Rows from block 3, named by matrix and row number. Rows with one number belong to one neuron. Each number is 500 + 25 x the weight over its row's rms, rounded and kept within 0 to 999. All counts start at 0. Numbers have three digits each. After the name is the row's rms in percent of the matrix's.
# fc1: MLP up (model.blocks.3.mlp.fc1.weight, 1152x384), inputs 240-287
# fc2: MLP down (model.blocks.3.mlp.fc2.weight, 384x1152, transposed), outputs 240-287
fc1.914 107:496490483486524498493502463492497502473466508477547501451524448482480469514470510493491486493485502463518503476491533485512498515498512532547472
fc2.914 130:513527509511494484507507522520516540497511519555509512509505521501508540492467506485513527497479500449477546507512516514500529487495504501524510
fc1.915 098:500540508502494501517508469536477510495494495493561499475423526516498493514477529507438503479464494455511503501478515509505526530515507509537496
fc2.915 110:518515521480506457495501531487520493499481458492513519520464498481485508512546500521518502489487525531505464475521503443492523487509513497493503
fc1.916 097:458519497494539499493505479465479518524480481455476530491503483503500464444512473549486490471507510510469500533453511490484513513517531492503519
fc2.916 074:486519518555548527547551505487492517501496520501483495508538527520513515508497498512487518522484466522499537529489477513510489517469474501489560
fc1.917 094:459478485466486464493525500499517490527504471491502521534508473471558538533502508492497489474489504474501480451531505514460477536466543529489525
fc2.917 065:458543529468529462529488469514495491493525522535496513499475530468509509472492512504458503484510483491500527488509505515473521496519476495517543
fc1.918 124:475525516511497471441466490502511507518447508502511473517519523509550525518505467524499513490480500521552487451523462518514488476517515517475487
fc2.918 160:458507490530512489503494491511490526481501499461483526434482497494488503489532486494484478475529513518487505506494533468493492468505537480512493
fc1.919 104:495515495514473490508515496441480503514538521528506519501495491535473536472470527514499511487476527559503526503549490529548506504441490440530534
fc2.919 072:476525464466527529475514519553474474500512483535509502497518480502483479478542511505476516534494504535498568490495486466522512506512482464484521
fc1.920 119:518587533488520545515471534488474499521492513506467429474389506546485498519501517498484492494477491532491502512510525517509485497468553484487483
fc2.920 157:507412481502493516505492534537489516500519499493535460498494512563490515507478501511475487478509531482496512527498526534502526515458523504507514
fc1.921 109:497477497520534484498470539495500488490529480519533513511503498496506523512534528494523494530507503504568485487530460511516483500526532504534487
fc2.921 119:477527491516505525465494476525489465452479531454506520483486503480494475476483534479494531508519508480460512522515528495470481472540493490531533
fc1.922 092:511511495524537494486515463516480474535544513471530483507516561487530498467483525498475522497528484481484532491520527526507544483533506498527446
fc2.922 078:429483526498469458512530468529496508473507502496489478537475523516562485472475463505499495517531508510466496506487486474499517457486521505472522
fc1.923 111:492484514417508499494509467529488525485522527525489512533498519537520482514502520522480475497529506505549514459473451499502495506505503546525444
fc2.923 123:460519526478536502474552471508441519510523514507506461496504485496507497501479535480510509513496517538505501466518512510475523493500482497534467
fc1.924 101:545477540496477488484487525521515468481508469461447524523480469488492482502501505466474504438554452443461518445517461527495518482517519486539450
fc2.924 103:431515495458516471455534473510469520506491471526538484522509542520505501503489514524484499507519512580511491505478489475499493478495479442494511
fc1.925 099:524497476491538472460552487515505509527486486503497533540505495467468458534501500537483482432472494519491469477483557486494506509473512508468498
fc2.925 126:500533493536472492489518479455537494472517466507529479498513456492538519516509521539547505513511543484500511483505538477540515473492454517524493
fc1.926 094:507477499525455497512471470501507482509509532511490497503506485471495494439501550478499516489531530493497500483517513477499529466499497477528479
fc2.926 097:438530482524439481486496477519490472496509479526495510530522505487534522553490486495475495529490476576458517494510496484457533505501468474497510
fc1.927 088:463450550517486516510496523493487519534506456536455481512445500468473486495487504514477489504530538539484464496498530503529503479471460474479477
fc2.927 052:527512480495524503511471542514470545507507498522492514539528560488528538512451485538521490478495465443498458533524505520533491520499494531492533
fc1.928 086:487496483531557507522483500483501470550532517515513516523483553502505525514492441482461534485502462570466496514529456483486527466495507465484505
fc2.928 054:500478498479508489523496479509506485491501519526483540470577473451469500542477486511495508476492531507491535495503475522458525521496454494460541
fc1.929 104:462520491426519484487510492559482488490457494472509511538521515463507473471484493467513498527532486473451514544513464506504514508505493505480473
fc2.929 113:492527487578488527518531476492468497520524488472484505491518520510544535507528520533481494482490537525503512501464498475500497493486489512510505
fc1.930 100:449458484502483489521486509472520521448474499502499535467492527440491476496454476480493512462502457515474472480501453482507508496488502473478496
fc2.930 073:491430520550482522485486515508491476501503493502538482507506515535471515523482507495492491472507481521490521498496462532508508529495513520523532
fc1.931 112:535486480533508472494540460497500466511473524517550526500484501510480535520530497481493486501497501546503519501536500467482526516478495528566497
fc2.931 096:482539505479508536525519520487506500481520557559530454507498479532482520539479542502480510505493489473470513515531498483455466524507503503549535
fc1.932 107:499492534446472426454460454514499486509489491454476504500472499490502470505520464494474483506491459475485514478502498488525559441459520483469473
fc2.932 134:536500564475488477443486454485507530524489533509494502483485492507521477499514482507480546513515437529490498469495510481510517482494503487502442
fc1.933 091:475552507473525474518493484515504494531530504506510482517491488507514478519515483535530535469532523523546499481492479496502498432512553460464533
fc2.933 075:524469474457495524488454497504458470513488547472508498468614529488533496521528480473492500526503450489483551488527488507495511525466464508549545
fc1.934 086:474479504471534470485542483536471496516484496499504506517478468518473471519480534468506494505509499446520510482525450442481501441503497481475468
fc2.934 060:471554506480532466481527483477520522538511516507519480488561454553608536526522516507515507525473461534470530494455511494495497450509497493533511
fc1.935 099:511510499503474491493465443481521485498504503454519487496512474532510490508512491515452485527512509444451503487528537526496494475526524507493505
fc2.935 091:498487545498490484491498483520486492512513489512482501510436555485541579530530473507503519523488498551483489494495508497497516536485508520500447
fc1.936 102:489518466491542504486495501486507512530502490469506502491488518491481487501489538502522455506480521495560534506496503502513491482487502482494468
fc2.936 134:503492455529548492428526506518459477452483489521526484465509487505483536499510511502487494489483496517463543475505527474480493508526491433515471
fc1.937 093:503510482515505441468451503508497491522542533467486481514475485528522501473487476531492527516506461489508511476476479472538521465483513471484495
fc2.937 056:519541508441537524490510455495520495512513552500511499468508499503531496493505508497514534524486445541510567491518499486494512515493464491508480
fc1.938 088:479499509488506540488467499471488485505504481484485463509472500489518553445513480538501503477475508478486480472508484447500503537476500494489500
fc2.938 097:494565517489491519518509545512523548523503456515499508504527529500515464504475537485510482528463529471493504517468489489487521481521466498498506
fc1.939 093:519504511514452524479514481474478541483502552492502513460499487501464535481479574495506510497512544474506516454489501489503465450505499485515475
fc2.939 094:485530473451465494481428519532460531526511467470531538467525433519534556540487478464511524521512524499490506517474493474453509488538513475493547
fc1.940 098:525570517513534556524449520474465506546490487460495477463476500523521508493495486477516493489438487484509473482475484505493507504463514482457509
fc2.940 109:510428459487481510487509512515503530496512491505517502490460494526528498542479514516460490466506508495487492541478511543500514495479482476512564
fc1.941 099:484504467529463471499507490559470429495536478474543494525513491480480480470511536471487498508492505435512550490537493570495511501479522487510501
fc2.941 093:508477515534517486495497482463526538485503520469501489515526497507550503510555476515540529509528520511546531474451511451487512460508502479515464
fc1.942 091:486500480498510468451395488496505520482514527510484549500473481454485538489483506472484505453508508508511511488490521513516474437477506499485465
fc2.942 071:537500498476523533527431527519490566505526511540488489505523517495546521508490431519519554496503533483490483508494461488508488520497512526488520
fc1.943 097:540477499483488479518551493492490481468495472502562461523508514501586483486500537487485504499453521486540476468459554507539471507494534487515483
fc2.943 099:536518493492530452473493548504509516498473438510482506475507489524491482518526463529538450506481523529527482508478494488538508502545495510463499
fc1.944 112:530489502478417456485474475478477522489529511536526492490499473515474510472487550473496515485531530457524509504489507512507526490493499473509460
fc2.944 107:490520493406518501512460490500511496508519496532501493534516517483551502524516504504520530519492405507522507482491469503516498495493474516493518
fc1.945 094:512532506525515457491494458483475496518494483511503489471507478484522469498461435499500486483464498470534502508454522519479484440498491458455468
fc2.945 088:524543514537475465486516492554517507505506485469503508538534568496542547536516518520520494511500478529536488502465494518494506510497484525511509
fc1.946 096:482492492558485494486462510487523472525512502525495501519478515517489545514474465498519487501503494504544517477465458507497492512497478517486495
fc2.946 083:514523471527513494470493504514470509475480505435527496450528473499528499486503519472480509494509469483533506500497529500502489494512496504524491
fc1.947 122:498590512513506510516508497510506499514511523511509505515579537449474496493493502526502497518524518535516465496516499466521464497466522509489503
fc2.947 151:560455511488515512494483539522508483507472504486512526468711530494491517498511494485496483488485513504486503490531482516501504511467544505507488
fc1.948 095:483471498499489496491538491479501460492486497505505527512428485470487493517473505474439465510512467433485472478488517517507484487487536517513474
fc2.948 076:489482492478502492494516487477516483487521514525504521429575473488497517491528507483532509510493554538498524488514511486485490516477502470536534
fc1.949 103:484536487467494443473415492501465515491481512505511495470481498508519528435502520481488530470552515493505515525515483491509478449476473436455470
fc2.949 063:511510475446515532514468491501490546523532542533501503478517523489545500517492495516495547514480442497490551506510464490512503494487483495525520
fc1.950 108:508513499478479496504537475522450503466507501513530503457510466491516507488507547485496513485522491531396499545492499531510516519503495495536468
fc2.950 114:456536503480503426467512442497507488501502487500481508497516518505476515500488494507495514520550512570519536468500502501479479452525508474527487
fc1.951 095:537490519452529427492436517440500499516478514501529505476478515482482498538516501510510515489504504486549495472469506457513471480501502521469488
fc2.951 076:510542507499546487477511506545496529515513489496517471515550519475527496493518503508511514520490479596511525503505493475473502523510489483514484
fc1.952 098:476549431461512480517506481515483523503497535501514469489540536448480467522485504487502496504522498478510505500484525501487512494492527504518523
fc2.952 106:492486535498482491513522512498459572521498519506504484521536537517490537506467498533493493469473472463467559524507495513527525502477535528495502
fc1.953 096:506485535476501506532464464528454478498541513512499504491521475529510538489502426463503480481521448482464508493538511516503512482495496504515480
fc2.953 061:450544515487527507474513512470543552500521475542509471455495518510498475502493537492486506510504506545504495493500489487502518509502510490492512
fc1.954 113:492515549527488494544460492554532441500470502475478492499481510504512481499509468538497483474472470450506461493487489525491475492509495531505517
fc2.954 106:497534524506458496498483468487485469529480526526479477515498486484515539423469523484447482512472449463498524488516510522494510510495505524534515
fc1.955 099:510511492463518527503501493544463531528483480474565476502491506509458488502477515594494500512556462502490466509474491461474500482495507509516537
fc2.955 103:501510575535533525513507510495504511507522522474527489518513542478516513567519511499504561496497575487531514478549504483527503476486497498564498
fc1.956 120:550531476503507526473463488513508537486481532530466510477458498485513468456479484496495474477518441435507519471492544521505510493428493532506494
fc2.956 132:503523521480498473534500529496502541511505494555529496511497468485500519500477497492505487503481506437487517542515490516484509517475470505495537
fc1.957 110:455493498496500498445511507459501490487503484497495512470474465478483482479502501493523525471526506529506518495504455455482474513501487512485479
fc2.957 086:446535493511534490502495496543530525485484485507484514410515481517531526546499516494485528506477541519490510519479475504464480503507487439488598
fc1.958 091:481512509542466520483431516485516493492440486553486458492487507517481494507495471503516514463476499512453476517495488509485484465497470483446494
fc2.958 093:546516498527507525467498475493509556523533499495484530480507536499557551509493501513505511515492513485507524522496491495522541516513483493523524
fc1.959 111:516527521490521482473541484519501515513485488496485506513506468491550520475508523491469487517533508462506485456533474523517497413499511536522468
fc2.959 126:517480516438492453504516496501497527502522513527524511528513520508490501538500507500467505517493517565501530494508473494513506486506471472519524
fc1.960 105:518508519490511472512453474430453512518525502498479494492485553446485472477467455536471498472500469555500522503474504481498526483493526494459512
fc2.960 063:504536514519526522473513512555462498500512473523505467507522484506521473491515553502515503510465463499487507502504509494461515525521503520506467
fc1.961 103:575520510520503459507537539465507514522491485521527490511514525505481502496471510505503496516476528540524501457484514490536497537461481484513499
fc2.961 084:467519502511513480479527518508466492504497430519484515470491484516512497503571471518505447520480544569498520492494491450515488480534489486444479
fc1.962 104:531502518462545472521500489528486490515466517540467525485507547513506486497504451501507481530510457568478555535468493507495549501478496485488498
fc2.962 105:480528493531532531490523521509495506501504532482504490536530519502484482503509501512500534510514496519500527488461477484498474487521494509466498
fc1.963 103:464498501511521500469493503516507476488498502483525474464466512490501582507501479501498476473501497524496507497555497498483480546499513498495505
fc2.963 116:484505449508486517490504502533460472476492494448528515451502485506487504497492526507532494505509467484491526496477516466496500475518510481543523
fc1.964 086:480543499456505501470482509463461513513495530475528498513494478512532484471509512456490495478485483497483511497510474493519490472441499522496502
fc2.964 051:457521523477486481508491448469508459500502507460508488507469505487510470463480523532535480506540441503514502489473498503459461467496515505498436
fc1.965 084:509529550470529488478554454480501492466515506540520501480481499499516451498496477486472539554497524474496512503515476511500516508519518478449459
fc2.965 057:493520515446551467499501513508492487488510480526479498527477498536498505501516510474505511512505579526499516506451500463528502478523470516445473
fc1.966 104:478514508471445492523536479562469486512526558449544522502487477490460513469462553476465495529542476486482525493489469477508512509472485508518506
fc2.966 104:500522509469500443481512454502491548491502458570504509515531514495492494546478488492490522510531538542494517484486476506479506453478490450510501
fc1.967 091:541498506509534460481537482518475495490494500499508526513478474521463472478495541490528536491512485548501540459494473493506508503484494479543467
fc2.967 089:489521511397530491470514508502525512509505489528492497541512504550519449525524469504515510519504506511500531482476465503487499459542490475425536
fc1.968 090:516457484503496514503493470497476470500479509468498527457524478529522499498482543510499507487539511528495534481490482482525511461523495481521475
fc2.968 091:474500484586520527464525521464499504496495484540506474490488478535479484477546538512574488522481508533512524497492529481486482496536482458497497
fc1.969 097:515490522447440445527444487507496480487482509472526499508482505508562546525536518514483532511590513471459482487519492505491513478518519534537464
fc2.969 093:467518549492474475486488437497484494507494517513504497476495504486485502530513514490477527472504539534508484490492479492489488497511482511491499
fc1.970 097:522483507490456498523427519480468475507509474512455516524502530549510478491514433492466524482507520557497523482521485475511501480484499498496468
fc2.970 081:467542504524481488483509469482504484481494513472496495486525501527513514502504532529521454491465468435529477493499526503506504503508531479537459
fc1.971 105:500466495484544495472445490438463511500500520528481508458486466519491454521492486456510511452493497513509501462489499489498483508465481475483518
fc2.971 102:499479517498508496515466467450578517458481473523491500446541484513492501519554546506538524507537520523508483512505479487501462469512525480465495
fc1.972 087:546504491527547485479538519527545515480453507561508490492447449498460441478498510513527487524502531555500491478549511472515548483523515509473501
fc2.972 086:475518513502504504500518500495465481510513501519462483510487469490500522505539474462524482514512567519510532495499517448502517482522498503501482
fc1.973 114:515505507503519503522489485506486506506496514498492528490519463476518497453516457507477498540483482572535489478544507506522514495495473473489487
fc2.973 129:522526500570497540493497533476542506484533474502485460485488489479499520507503507503473527485481493476500510474516534479508481535492516455499502
fc1.974 086:466544532454463518503466479495498488489527535465442488509477436512514530497499511502493516515557493487469482555528510520499514485437548506549488
fc2.974 053:486550498478502448501526490493503493491481495485503514499586552527458483525444478494471489519542514512522499503501477471511478465522479441510476
fc1.975 105:485511461510473536517512500492488485503497490478496514486539531452512474509454512496499502501502519541480453513526495516526479484485527453467483
fc2.975 112:531481522515520504525512544528523527486480493482495509462700512501496527514544464488492499492482522516496513511521495484475539513497516502489514
fc1.976 079:496505506446511505515485474487496474483506451477516524506500502512551449470507523470455469505507525458532478484454461479548519489476473501493487
fc2.976 086:516515496485502448483508473537473500516476456503517499486511522490484510521514526504513483500470521547490505501494516497479479481504476507504483
fc1.977 104:416516479535485513481523474487524521490521497512460498483461479503537490551486551497519486505523490500508537493482513481515519499496552453496508
fc2.977 113:472497482518517488504507541538506519490500511519540500498482529479470544533512473494516477503490487508488558490496500479457495494553485491515513
fc1.978 100:445521494450471485530467481522510479493506511483517498493478506462552498471475539505475501454477516484501521492496480512499520504520527505488477
fc2.978 117:510505518534496462520518477479523494500501475534496510530492531514529481532494457516528504533498498518495480498446467528500486453498506485498494
fc1.979 110:487493544480520522481529464531495516535501496516486465488521527482493448503505466476471498518493486538493486489450463484456488483486497506501478
fc2.979 112:503541496494505515474540511527473521502493486494524470502485468477502498524522534459516491508498497517509513463484501502461535498519498500511503
fc1.980 085:492466505453530469531533492526517473473585486517484504541484511506479494468510547507473485501494448485502453465479436503523489464481493526487511
fc2.980 058:481517506449527473500513457493482493499522509522504481469531515520504479504524530491500500538508538572504539503521507511496508491518493478506481
fc1.981 094:524519508493484494478530507501522537491464501504543479506553505510541445488458492472467491486446478476541473473462492501508513500453536504510494
fc2.981 091:526477542538510460469486494524470504505506478523486509510494536465481513472553492543504490509473498571495475477478502483498498507513508514488466
fc1.982 119:539505515487455498514497503485506488489481566457497510473546526493516479489469484479529506489498489493526500498448490526513456520474532515509474
fc2.982 120:491505489454489485549493480549517477530532537505503520558490562488527524477485543512532516517531433476508525519515494540499514489489514512520542
fc1.983 085:477502515477538435542508434456466507493511534470536532494495512512526482540513466529540514540491490535496512509476508465477490472494475500485499
fc2.983 060:535545513488509494448499511524511546506480470501503498547509519521496465519534484538484540513467444525493490497513467478518513513501498530482508
fc1.984 091:518507513440522476504460518514505499511504519515426519488458513477489507535497434492473486505506461501510511474552514497528553477515475498441484
fc2.984 063:521553489507539495492537474512467514497503511474522487486537460551506490467454523502519488518496474457509503486484475536485505513503497481522517
fc1.985 099:485536477538496534536494503474519486564519490507467526507469494555518495478501456515465481455489482495477517441490515516534522487476521489490488
fc2.985 076:464516502507480498516482432465547505461498519487524468489505486488494528488475553503480472503490479486477512498529520486479443502499466492533530
fc1.986 089:460513474502541485495475534487464510521473490500487509545519533473482530453463516549466502458558499543496480504489474487505473480512480517486479
fc2.986 082:510494503554505510526445523502537532508511480509485493531462524506561554515538503529533534487474466449503447496462521532545500513479507528456495
fc1.987 096:495483527489546504484514501484488519507526526482518490482488488496420438537478507501468494479515460465503499523489500479506501474481470480496507
fc2.987 081:522500494535524496526528465433483535507488466551488463505524483504524538525499525523539464496490533523465506491489529501511528503481512518504479
fc1.988 104:489472531570525511475505444512509465468478465474515498493527477498522470507527500486470444456459514549473484443505546540514443498479484498476517
fc2.988 113:509505459503504522584531526445499526521498479545512498484501487540518507492475536531527492504462488464490523534486519566499515518506499513531552
fc1.989 102:511500493494535395470478456470488541527460506529519489492466472474492521525467491490518531501528506499534490497486525491518485481498471480463492
fc2.989 062:512507539427524467483470493521513478518520531531496497484528533496529500509520474519489537527509449528523521480503480484527518481503494493485495
fc1.990 097:490513528532517477471463501488508527499472494498477473457469471490445512526474402526458494495499499561503507504488466515506517494510525501448529
fc2.990 078:509556506517513512491522486501489489499503482519513466506535520503562522495472573504493472481481457481487513504503502522484530530476475495537532
fc1.991 096:504579528516503536491490497475497512515514514485472465500463542558487552523508485522473528500521466505504544499527505527503453469445550483466505
fc2.991 101:517404486497494510488506522537479535515516497511527469534444521544489499518463499515459481504522502482499513516487520551489541496478508510512515
fc1.992 094:484487492534458505431504482477481509491490498474490509448532488482515456472489502505497492495504501479444475468509506485532534466507467497532518
fc2.992 065:482443473490497514466518473529441497508507502500467504522474501481468555476527481533500471521505484542475494524473532475520481486502484524505520
fc1.993 112:485483505518461479472467461501480492515483515482476504490512455501484492454534539494493506468479512516489500492529508490499485490488491487532468
fc2.993 118:480472474551468521524532498480478528509512468507496491483522508549511532493533509526531523498453513522504556526472515464480524506506495465504525
fc1.994 098:511480513533440502522521506552464481551502487481533472506493512493537494537483512508506524496523474499458517511514507504545519506459500490548516
fc2.994 114:469519465472513473475539508547480531474494500529496521464519495502451506501488502474486514486471526506485488477510482488485513477503481490500486
fc1.995 108:530470516517472476519522497530509519492505520520461484510525582497488489530500502531501520530493497535523512496535468464495486481458532519487533
fc2.995 112:526483514507481516472499554494502509481497520465511502490675537507467501501465488502496486486493469479487474526533493485514478524493535516483528
fc1.996 099:456530504497503533497524491497498484483513511523496520498502483494527519506517475437460478472550500525467521459490465501504470473505556483489455
fc2.996 099:519575501526461496519499501506462534498494516500504506502508486499449548512501521502476549545502499493500489533510507505486542509489486504529536
fc1.997 096:501476527436480472509456495525500548502489500511456487502516494484502526505476510509473514474540468450488510514508475514498489482503526534502499
fc2.997 099:497542523458520478489508494524491489507507469526510505503516516501537510527528509498485536504507511561461504480492466463480490466506461501514498
fc1.998 107:485526515509500485487500491447492504436496508507462492482466470519567475497501492441493490497479498504471488471483487497503470498479488536528486
fc2.998 104:566515437499476503525509552523552486473489511522495527451524526507490547490486523492513504514478479470492529528508510475500517497514510453517559
fc1.999 082:458478454524513491500493501506477471524493493525457512494463488493451508475492484505519482487509466482446541472525476511533509501499487500513441
fc2.999 058:522540481519516501487525462467481559489527476501514497518568515510566520543510508506535483487443537524471514498482484503515532490503457497507486
fc1.1000 096:514497517487504444481557465474504504488477510449519502492542514486517476513475534539516499491472504545494499458514496553482521478454499477550474
fc2.1000 070:486523558468531503505516517463484517523513501537506487491514481514507516533502537488498533496504489512518496468516478541476492484491485513536484
fc1.1001 107:509484506513474499527501463463449489500513512534518500492488496502515437508498455484504492510509478559504516535483516487523504464490520470503526
fc2.1001 121:492497476515525489447529532543526458497494499515501469461524492489458538461486530495510462509517499517481522461490490486472469504548520459505468
fc1.1002 104:478560486484468536529429501450510469489514504457502488511529504461547492471475454521429514493483451487504494487476493503505517497504473496491520
fc2.1002 108:484512520435482474559516491503542488483502500499475499534440504471530504529519526497545510506529495522508491497479483496500482473518490521487506
fc1.1003 090:508508529496489497535529488470505522509524500519498513474487468490479490474475564525479503553505491522473511481450482491513490491491525517519519
fc2.1003 076:498503499506478487523516476538460503496529519505483480543494513506492520471444490477522521497501510478453501508518506528468528480469471497501465
fc1.1004 087:476454527534459494507489515457494507479469476489467533521512492510524444486471519495473477490472495492477485482487516520518480502488549493484466
fc2.1004 091:492546499507486475501495523497490539511508462457478479461505489511502540529497488526512457492482540542445485521509492499518503471520476497509539
fc1.1005 099:489542484501511499505534519493486505541510496506553443479438470516472436508508563485515488511523455480504540488432491470503534468554485512490516
fc2.1005 099:455486521455517476505496490501509540501504501477507498556453480487497515524491505483519518504494523492498535459479500525470538491519496529518501
fc1.1006 091:522512498523515455477476523464495545492478510548514518526516506507556457463506514484546464474473524485526504456430524471517503466477470550459493
fc2.1006 109:483529500505542470484507538488520480528500461545435490476507484490482504514555445541506472518501597537514502481475468455532490456533485482465476
fc1.1007 107:483504517504503481465500463546499516532431484500512489434536509492501405515499463520493494517504498503512463488455487508480495515505467505472501
fc2.1007 076:476529535491504483508523487496482481501502501527491479517483510484529527498490525483508479498507471483518498500472490515480519510513489529485485
fc1.1008 102:508529468495485490555519499549474501501510506481519512469513482514477496437502517476508512513524521507505478488535493482534517490482502505511503
fc2.1008 113:535503480506547456475534547504460529498491444494474531532510537514502469539534480528543451506495533505492448516464515497530512489489493510473528
fc1.1009 097:518523546480522478470487474529503512531500495497540503511436485515494472519502508539478511514527482449513536518475492490460535521508508459482536
fc2.1009 095:468555501495520544500499526474541495498507544528481467471491449499495519523502519502494511493507523452495569497484504493473511477501502465524492
fc1.1010 090:549487513449492480521512498492449514475507513530519522540435506465531440475519469465473523514527513549482515444476486517507520511489524515468476
fc2.1010 082:473484526524489501530462476514542509507498462500483481500465492468486505506521495492502506523510543499491531484460492466484456485506499497456466
fc1.1011 093:494442515489523515510463526516524498481469492488471512472484521501486472459516500414495449517498496514487502497538462469487467494502490483481482
fc2.1011 076:545507473435527476538500511538489541492493504520506527536514506517445511529464497508516491495500548465474514518506494514503523483505517501502554
fc1.1012 102:513494523471493491471462474514501523494505520510500526539489514486523483483537502515516493473514476534508486463481481491501536488465506544503462
fc2.1012 088:469530536459533479480510499505551525494503501479481498463545484490502495504520526475503530498519495539545535473513477487456489492519491470502473
fc1.1013 097:523481511490462467482443475521494504532476530464476477495516518503474500501507470519500519531476505548420512523492508493522492472509489511495448
fc2.1013 075:477508463518452500488492522504490481480518498474513507493564518477496540469500504499469485493505460544509483499502504470474493520492485488464505
fc1.1014 104:542493517437506389461461487499488505510490513517495527472494486498514464476507453464473518461548494498518477487463479491531493394479495481504479
fc2.1014 079:497493539453526469492474473508502486530514540518501505492549507491502493526509496509487536517509438513503527491490485490485526478488496496510516
fc1.1015 104:539479509434530441467499491514492505529482495521530475499490478482494434508477490501513476505499512473544495490485527495503535466472477515478508
fc2.1015 095:511524517469521458476533498541482497499523488475530501526531538499549516530514549480505528521477491546500505477499485504461508499495472496554485
fc1.1016 105:520525518479460502516480508529500510491509507497480516485477488477487462521518469539495513491508462482536557474469491493504532445525483527505494
fc2.1016 118:461515520480495480522485470498487502506493534505509498518436469499530527526495556471500472520488507464499468476499516531492489497513476534529479
fc1.1017 094:500496502503488493487482495482490558490475467489525556517484452513471506502511536502506505470533537520499505509499538502525487445489520465500468
fc2.1017 052:540512467439523503513443513509522543515489501520501517517547545490516516511503495531529506526472490507491505520450474500528497461523465483469510
fc1.1018 087:438522496432512494476484450481502509493478504481566500497447497497498524519483550496519486522508479521548484530529498520498487512512518466452479
fc2.1018 070:485526472456463481511475473531537469495512530519523537495558508512527485477509485504516501520512474528497497504495454480472495464497512454485533
fc1.1019 094:504507479502534507520553469514468543537501509495532515480487500480477474529503510528535487503513503458500558465464472499475485475489478488502524
fc2.1019 114:491551517469529452517528471479486561499475488508490485497523486510493499546487522500525495498522539519477536518502533503498524425494501501514482
fc1.1020 103:487453494487566491507508478524515516490495527496475525506447480490540476496529450500528492528538452506502529499500462495515509517492553520469533
fc2.1020 124:482535524502512488483512544485528501526488496498482502478493452503513494495551508477488485475492499524505507451464477478476502471516502500480444
fc1.1021 088:511513524499455479531482505535487518487469493474481513487499509520485481508465516506511527523556504526498498461520471477519488407543497491471482
fc2.1021 077:483475490442495478490477526521521525501498521496489543486607553487495493527495533478506478491481491536492510513506487494516501478497482533520527
fc1.1022 130:454478503448461474475496490454516461478504496445519470493540536503538479503466509452485490492489468486465428500465467512492492489433507521505530
fc2.1022 175:512510513489498500545483515482524513495512499548500505472480515527497487521512495527510513497520532458498507522552551496517466499528503506505517
fc1.1023 094:535510516510469453481493524500511503512479543514475486508543504512502499513496496477504501509513471489450525495475482481514455461496477501523504
fc2.1023 084:470504508497501470530500458527540502511487513497466509524474537501534511511496463537518496498512499489457483541487494495501498454504500520467506
fc1.1024 103:526486494511492493504486508474511521489477478505493529482446485528484436563518484473510489482465481481535476437515497510469539491456503490487489
fc2.1024 077:483547510448548480465568493537469496517531487529536473527527497514548505487521560488516493529494466542502530459525522507475530496488492503543461
fc1.1025 103:523476527460537455502508481490464508502495510517459486484502469495530506522470531447502473516501508427480476465468426520496501477460490503551512
fc2.1025 088:473512525451544468451521502491480529496523481524497500517529499516527478509502522490522513535501528570515509486494476516483523465516472478525500
fc1.1026 119:541481521519504389452469479498487509516481503524493519522503467520549486423476466465484518473523518499503472476502479510546501386484481502481503
fc2.1026 099:509515548429526431497451497544502477515502509518485530493512527498509504542513439538490540509514518507496506491480474489521506461486486509488501
fc1.1027 089:483509497532500505528521506508458462500492489460555523459521486528536458472528519504501442494479503487499497463581500506512486488497521510481511
fc2.1027 095:485528493522541473550522534493516546523496457545495522530514512533511498539485496526511470505460491501487507524451501503555494511521519511463532
fc1.1028 089:491468498505482520495579466477475557490463498541517503472506522523519488493520497520458475507468496508489484481522501498538511497518515526474530
fc2.1028 071:508522495557489518529512486518491544496503485527531487490512450510479513560527472515474500513499532515472549518514504469503498498490500493484490
fc1.1029 098:496516465485455456496496458478530522505538537568505506491476502488486486453496524503467520468510504468499477508471500545488474475523491454518499
fc2.1029 091:499529487465557522504473460501480494532509515495516466534494519476548498530517503480508525510472441493508504495506497507476477521485480530516480
fc1.1030 108:518488520382536483480511490483468502486472518540489480499485525480465474423518556487557511508499498553515509520546459484487479484514497498521509
fc2.1030 123:464498490514467545510481512553521421513502538499504505532549545489502499426510544490489542505515504499490530489488458479475492521550491470509468
fc1.1031 092:539470526489508518458451487537500464464497494509535496457489495505472474454506473444511464472511485534511505435496530502477505501490515512495473
fc2.1031 076:480507528500479509497527539492451544502496522515538501487471460497525509468455547490516508501483540416469436506495503500493516530476459488484490
fc1.1032 114:490435503498501483504496530455515515507480484491490482492445501514500517495480493515512459458520521500469474488472516477531485515465517471524489
fc2.1032 149:542503488529506492508506512469504521479503465511509480445503475530490521507472485517510477507480547509496496527497495536512498494522506494499542
fc1.1033 108:454480470443492459509504517513532466426486479461506471490499493486507497410490549475475445509492496473498496499497472514516521503503487490524473
fc2.1033 118:449539509470541499537493516522492511483493504502522502412531498500468530500484488485502501510476452494498526523508460506433497516487507468492550
fc1.1034 107:510479501472491519466522523507495503498423475468482508435491447518516501536533513484515490467490529522507498444486457456489490490490490501477502
fc2.1034 120:509545501453516458516522502536540496458497518510500507501503511503493529542502542535530553519547510477464495531495477516487460466507506470496571
fc1.1035 105:524491509506519462496535489488517487480480486495509500510493491488459485479496535513533514497543507482504508515500483476507531506510553459524496
fc2.1035 088:515533493425499533490482522503532511493520497489491483537533501505518455474515489495546519520472427541511528505499451501459495486526498495476532
fc1.1036 096:492485515508491444478457479518497538518465530483487493478497472485477494518499499489495483522562522512470530510498495476505491462530516517527492
fc2.1036 056:490521529444538481510462447498497580510518529496487527483549532486512493513503466509485519495509523527498511494467496519494498476512481502509539
fc1.1037 120:465493492505502526503513478501509477476492516482496492498496520422513479490494498509560483520507497515516489481456514537502525524478525515544511
fc2.1037 136:534520534538528522523491538517498536510491485536501488481532500543497511485468454490482488469480485449492519526527514494495499508503515510482512
fc1.1038 098:494487495448512470509549455497501544504528513511517503546529483497494462513496517495529503498514534544516491488520486514501524496479482526509508
fc2.1038 070:481510515476532498500497501478483527492524513470482465459509459484493533517521509469530524481502538516520500480527508508455446492492466490515471